config.toml
model = "multi-label image tagger"
dataset = "rosettes with rotational symmetry"
image_size = 48
horizontal_flip = true
norm = "batchnorm"
activation = "mish"
stem = "deep"
init = "torch_default"
optimizer = "muon"
lr = 0.0071
momentum = 0.95
nesterov = true
adamw_lr_other_params = 0.00095
epochs = 14.3
weight_decay = 0.08
Rows from block 3 of a small multi-label image tagger, named by matrix and row number. Rows with one number belong to one channel. Each number is 50 + 10 x the weight over its row's rms, rounded and kept within 0 to 99. All counts start at 0.
After each channel's rows are labels from the 100 images, of 14976, where the channel reaches its highest value: "peak at" is the part of the image that holds the peak. Only what is clearly more common there than usual is listed. The data: rosettes with rotational symmetry. In brackets: how many of the 100.
# convs1: first pointwise conv (model.blocks.3.convs.1.weight, 96x96x1x1), inputs 0-47
# convs3: second pointwise conv (model.blocks.3.convs.3.weight, 96x96x1x1, transposed), outputs 0-47

convs1.78:45 54 49 42 60 46 57 42 69 34 70 55 34 49 53 59 38 51 45 52 25 40 39 56 60 48 53 61 39 59 45 61 47 55 36 40 63 56 34 43 50 52 46 63 44 34 52 59
convs3.78:42 35 44 43 43 45 58 37 35 37 47 53 43 54 48 49 39 74 41 44 57 39 55 43 59 46 38 51 42 33 41 43 44 45 33 51 41 46 27 53 47 57 63 40 43 45 62 62
peak at: bottom centre (63)

convs1.11:59 57 70 51 51 62 57 35 57 59 48 53 45 57 59 57 45 54 49 50 47 49 43 51 45 52 47 61 43 49 50 50 50 43 57 56 52 65 47 49 50 48 49 44 38 43 53 55
convs3.11:25 52 51 38 51 47 30 42 51 54 42 53 55 52 50 54 46 37 59 48 35 45 44 52 68 35 59 36 32 49 52 50 36 42 56 59 47 37 60 53 65 51 54 51 41 32 49 46
peak at: top left (27)

convs1.9:45 47 60 39 47 57 50 43 62 53 71 56 61 50 45 52 57 48 63 52 55 57 38 44 52 49 53 43 45 46 60 49 58 53 58 41 54 49 56 58 36 53 65 48 52 51 52 58
convs3.9:74 61 48 38 54 38 44 44 34 39 22 45 54 54 53 48 49 34 54 50 49 50 47 62 61 56 56 38 68 57 64 43 50 43 56 53 54 34 60 54 50 47 72 50 59 52 35 49
peak at: middle right (34)

convs1.21:37 53 54 46 57 55 44 44 44 54 52 41 47 49 39 53 62 42 34 33 47 45 57 58 36 49 53 41 57 37 41 34 39 84 60 45 60 44 43 52 50 30 45 54 41 51 46 50
convs3.21:48 65 34 65 34 61 46 56 49 41 50 25 41 48 64 59 57 61 59 31 62 47 37 50 54 52 53 55 36 44 55 40 54 75 41 44 54 38 50 54 58 60 46 39 52 44 48 53
peak at: bottom centre (32)

convs1.66:47 37 26 34 51 39 53 55 56 40 56 31 58 56 42 40 49 54 39 47 40 43 43 54 55 47 51 40 63 51 44 38 49 69 34 47 65 51 54 44 56 51 49 43 48 37 59 51
convs3.66:41 41 58 57 40 48 50 64 39 34 73 57 64 58 38 46 44 39 52 45 40 56 62 35 55 57 42 51 60 40 56 44 36 52 54 43 60 48 34 48 58 43 60 36 48 55 40 51
peak at: bottom centre (45); bottom right (31)

convs1.25:60 44 42 41 42 24 43 52 37 55 57 43 60 56 50 46 47 56 45 43 52 48 52 32 49 51 77 35 48 54 46 51 46 61 59 56 48 38 46 50 56 36 48 56 59 34 55 89
convs3.25:42 42 55 44 59 49 68 67 44 46 50 49 68 37 56 51 45 41 44 47 39 59 57 66 54 41 55 56 54 66 40 57 66 62 50 35 64 45 65 35 50 77 44 43 36 43 52 27
peak at: bottom left (58)

convs1.94:64 65 42 29 49 50 54 47 33 58 22 55 49 52 48 41 46 51 55 56 57 37 67 48 47 46 33 56 57 63 56 62 51 48 65 58 46 46 50 49 30 57 72 57 42 45 62 47
convs3.94:49 60 60 43 68 36 58 51 33 48 53 70 52 43 52 61 57 27 56 61 52 33 48 39 51 47 60 40 64 28 52 65 55 46 52 52 38 58 57 54 55 54 57 27 51 63 42 59
peak at: top left (40)

convs1.72:48 58 32 43 45 48 70 42 60 68 40 38 29 49 63 45 51 53 37 44 64 40 47 54 46 48 60 41 53 57 47 53 61 34 58 32 45 60 40 50 52 43 53 48 53 45 45 52
convs3.72:56 53 68 44 64 39 46 58 66 48 48 48 59 51 59 54 48 40 51 59 57 51 43 28 35 59 62 50 38 32 42 56 53 48 64 56 55 55 32 56 48 36 43 54 58 54 40 62
peak at: bottom left (50); middle left (30)

convs1.71:36 50 38 70 54 56 46 32 40 72 55 61 49 52 55 43 48 52 46 51 39 47 37 63 38 45 50 40 49 47 44 34 51 55 49 51 45 55 58 41 50 53 36 47 73 50 51 58
convs3.71:42 54 93 41 50 65 49 32 49 52 46 51 45 40 62 38 61 56 49 65 57 58 47 54 55 51 51 35 51 62 56 65 47 65 44 41 55 36 49 42 38 61 51 54 32 56 56 62
peak at: middle right (33)

convs1.58:56 61 40 53 61 48 48 33 59 76 52 51 65 49 53 49 34 46 40 47 42 63 63 59 53 41 64 57 42 65 55 48 64 47 75 57 51 49 53 66 37 49 52 65 51 66 49 63
convs3.58:56 50 45 43 46 48 80 64 58 51 50 55 52 58 27 54 46 51 59 46 33 58 32 29 37 46 48 62 50 52 52 58 51 62 70 45 56 70 47 51 44 60 47 41 47 61 42 39
peak at: bottom left (36)

convs1.76:32 45 53 49 63 47 53 80 40 64 56 46 58 55 58 46 29 43 51 68 41 55 69 40 50 58 41 47 59 50 45 63 63 58 57 44 47 54 38 58 40 63 63 51 49 48 47 49
convs3.76:62 41 42 51 29 52 31 43 48 43 42 52 51 56 56 41 46 37 63 45 57 49 33 35 56 53 61 50 45 66 49 41 47 62 59 39 54 45 42 56 52 41 59 52 27 60 58 52
peak at: bottom centre (41)

convs1.0:58 38 50 67 42 45 41 47 50 56 61 59 51 49 42 62 50 49 49 53 45 44 55 58 70 65 36 46 59 35 53 71 44 52 54 64 46 47 40 47 49 70 61 37 54 59 49 72
convs3.0:59 47 76 55 51 52 49 40 46 49 57 57 46 36 50 39 55 48 57 55 60 57 37 61 54 48 60 37 50 46 65 46 41 68 41 42 40 34 48 36 41 64 46 38 39 54 66 55
peak at: bottom right (37); middle right (37)

convs1.73:46 50 43 40 55 79 45 55 40 34 39 46 46 53 46 43 55 27 47 47 45 45 24 56 43 54 59 50 55 51 36 45 41 43 58 35 58 39 50 62 61 49 56 38 46 40 55 60
convs3.73:41 48 59 43 34 66 44 48 52 54 43 39 61 42 36 40 51 60 39 41 48 46 46 71 63 48 52 50 42 57 33 44 36 41 52 44 61 42 60 27 50 34 40 36 62 50 46 56
peak at: bottom left (53)

convs1.75:52 39 59 54 50 46 43 46 51 50 52 55 36 53 49 26 62 48 44 60 57 76 59 49 55 45 51 54 63 43 63 42 70 52 29 62 53 41 46 46 46 35 61 59 43 45 42 53
convs3.75:35 41 44 39 54 51 74 61 47 52 26 49 45 37 59 42 57 51 44 64 54 56 62 48 54 44 49 75 55 46 32 56 57 44 52 46 49 57 58 56 42 54 49 38 57 49 40 66
peak at: top left (28)

convs1.92:31 65 46 49 50 56 51 49 49 51 50 52 42 26 49 53 49 46 46 37 60 42 40 49 64 52 37 06 54 40 43 36 44 53 50 44 36 51 53 44 59 43 28 43 51 44 51 53
convs3.92:54 49 43 48 61 71 48 68 45 55 45 51 50 38 46 59 60 50 47 59 50 61 63 47 60 50 41 36 55 45 67 44 64 42 48 55 45 66 51 61 49 50 57 57 41 53 48 50
peak at: bottom centre (31); bottom left (30)

convs1.53:53 47 50 44 50 46 76 46 59 40 49 38 53 57 49 58 35 63 48 54 37 51 44 51 46 39 55 48 65 56 39 49 50 47 55 34 55 48 56 55 52 42 59 47 61 42 42 52
convs3.53:49 56 55 45 44 52 62 67 26 56 43 41 55 48 49 55 42 34 42 37 59 38 46 45 51 67 56 79 43 44 54 36 51 61 45 56 67 39 55 62 51 42 52 65 45 60 42 53
peak at: bottom centre (38); bottom right (30)

convs1.37:55 45 43 63 44 46 57 43 57 54 49 55 50 49 54 57 51 57 54 38 51 37 22 54 39 27 49 34 54 50 49 45 49 74 44 54 75 37 38 46 51 53 35 67 62 62 50 42
convs3.37:44 41 25 44 51 37 59 57 48 55 43 49 40 68 53 48 48 61 59 42 59 49 64 40 42 50 48 56 56 58 48 44 47 36 50 48 64 62 58 53 58 80 61 43 40 46 56 49
peak at: bottom left (34); middle left (30)

convs1.83:41 63 62 43 55 65 78 65 60 50 56 44 24 46 44 49 41 48 56 69 59 44 64 52 45 42 29 56 39 61 56 46 51 37 31 44 59 41 59 45 47 42 60 45 45 55 48 37
convs3.83:42 77 47 52 65 68 44 46 53 42 44 55 59 58 44 53 63 48 58 60 58 57 58 57 60 67 70 61 49 58 49 53 51 70 60 48 42 51 58 61 61 60 37 48 56 44 70 50
peak at: top right (45); top centre (32)

convs1.77:40 49 69 42 50 41 60 46 49 71 41 43 62 46 43 41 52 40 47 51 50 63 56 47 47 24 45 33 52 54 52 60 52 44 59 49 59 36 53 57 49 58 44 50 42 55 37 51
convs3.77:53 37 39 61 48 38 43 49 34 58 72 44 47 40 51 49 54 42 41 58 47 43 50 53 57 32 73 40 55 52 50 46 39 48 53 29 44 60 50 51 42 67 53 54 76 64 48 75
peak at: top centre (27)

convs1.55:50 50 54 57 45 51 43 60 46 75 41 47 60 37 49 45 60 51 48 26 45 44 55 54 45 48 43 52 57 65 44 45 52 40 52 60 48 52 49 57 45 55 39 52 59 61 62 45
convs3.55:61 42 55 49 47 53 31 59 69 45 63 85 68 47 46 52 71 60 66 63 51 51 61 61 70 65 57 62 44 44 44 45 49 52 65 46 42 51 46 55 49 45 35 49 54 47 66 41
peak at: top right (41); top centre (35)

convs1.88:41 56 32 37 55 47 64 48 39 45 38 67 63 41 49 45 69 63 47 32 58 39 56 53 51 47 63 45 56 69 41 51 45 45 44 48 45 46 50 38 40 39 55 58 67 53 43 68
convs3.88:58 66 69 64 36 44 70 54 67 67 49 39 66 49 59 57 47 67 60 44 57 41 54 47 41 21 54 73 59 32 30 50 49 55 56 66 46 36 51 41 48 44 56 59 51 60 42 52
peak at: top left (41)

convs1.14:57 64 45 30 47 54 39 43 45 45 41 35 52 47 48 59 65 54 41 36 34 47 79 66 40 45 49 58 52 48 61 40 41 49 46 53 54 44 45 56 49 49 49 49 66 48 56 65
convs3.14:55 52 56 51 39 52 47 45 33 63 37 54 15 46 43 47 52 43 46 36 35 68 43 56 47 62 42 39 45 44 27 38 47 44 47 34 56 42 49 50 54 40 44 31 59 36 53 31
peak at: middle right (35)

convs1.5:47 60 44 51 50 54 51 64 42 41 48 48 45 54 60 49 54 49 51 59 64 60 37 53 78 68 35 57 52 36 50 66 55 46 53 64 40 37 36 66 53 56 52 57 64 52 53 66
convs3.5:42 32 47 52 49 50 29 47 34 43 62 51 30 51 41 44 27 48 45 55 57 35 48 40 24 51 65 50 39 36 47 57 55 46 44 66 45 41 42 52 32 44 49 48 55 39 57 43
peak at: bottom right (69)

convs1.13:50 47 49 37 42 41 70 52 44 42 62 58 66 42 49 43 32 60 63 59 47 49 38 53 50 42 63 45 43 49 46 52 57 43 45 24 48 37 36 49 56 59 45 47 60 38 61 28
convs3.13:48 49 64 47 59 46 53 34 65 38 37 71 52 63 39 39 81 55 55 65 57 56 42 51 31 48 43 49 43 55 49 35 42 55 39 45 53 41 58 52 57 42 35 43 62 43 37 46
peak at: middle right (41); top right (37)

convs1.52:70 45 59 35 52 46 65 55 63 56 52 51 39 69 47 53 52 49 36 49 52 46 36 45 66 58 50 47 50 54 41 45 50 51 36 62 50 51 52 44 46 44 51 43 44 17 51 52
convs3.52:49 50 59 57 58 33 59 71 38 63 45 57 39 63 58 59 54 30 66 51 47 38 39 59 44 58 58 49 51 51 50 53 57 67 61 51 36 59 46 66 45 48 41 38 67 47 42 53
peak at: top right (50)

convs1.62:55 49 54 62 37 34 65 61 44 47 38 55 46 66 47 37 55 51 28 61 61 63 44 44 58 58 49 42 58 59 43 53 36 50 53 47 44 42 30 40 42 46 46 47 56 48 60 44
convs3.62:45 24 55 37 52 43 56 37 43 63 56 48 52 50 54 45 55 42 41 53 35 51 39 47 42 51 28 65 44 48 61 51 53 61 33 28 37 48 45 43 38 56 45 45 59 52 64 27
peak at: bottom left (63)

convs1.33:48 47 44 50 52 57 53 63 58 55 48 57 48 52 32 58 41 57 57 55 50 78 61 39 47 73 36 57 59 53 43 36 53 45 56 42 63 56 43 48 59 45 70 39 68 44 41 54
convs3.33:53 51 48 48 75 49 38 56 35 57 45 62 39 43 60 60 46 44 28 57 37 50 34 47 70 54 51 50 56 42 47 43 53 22 35 46 56 61 52 47 55 55 37 57 44 38 54 53
peak at: middle right (43); centre (31)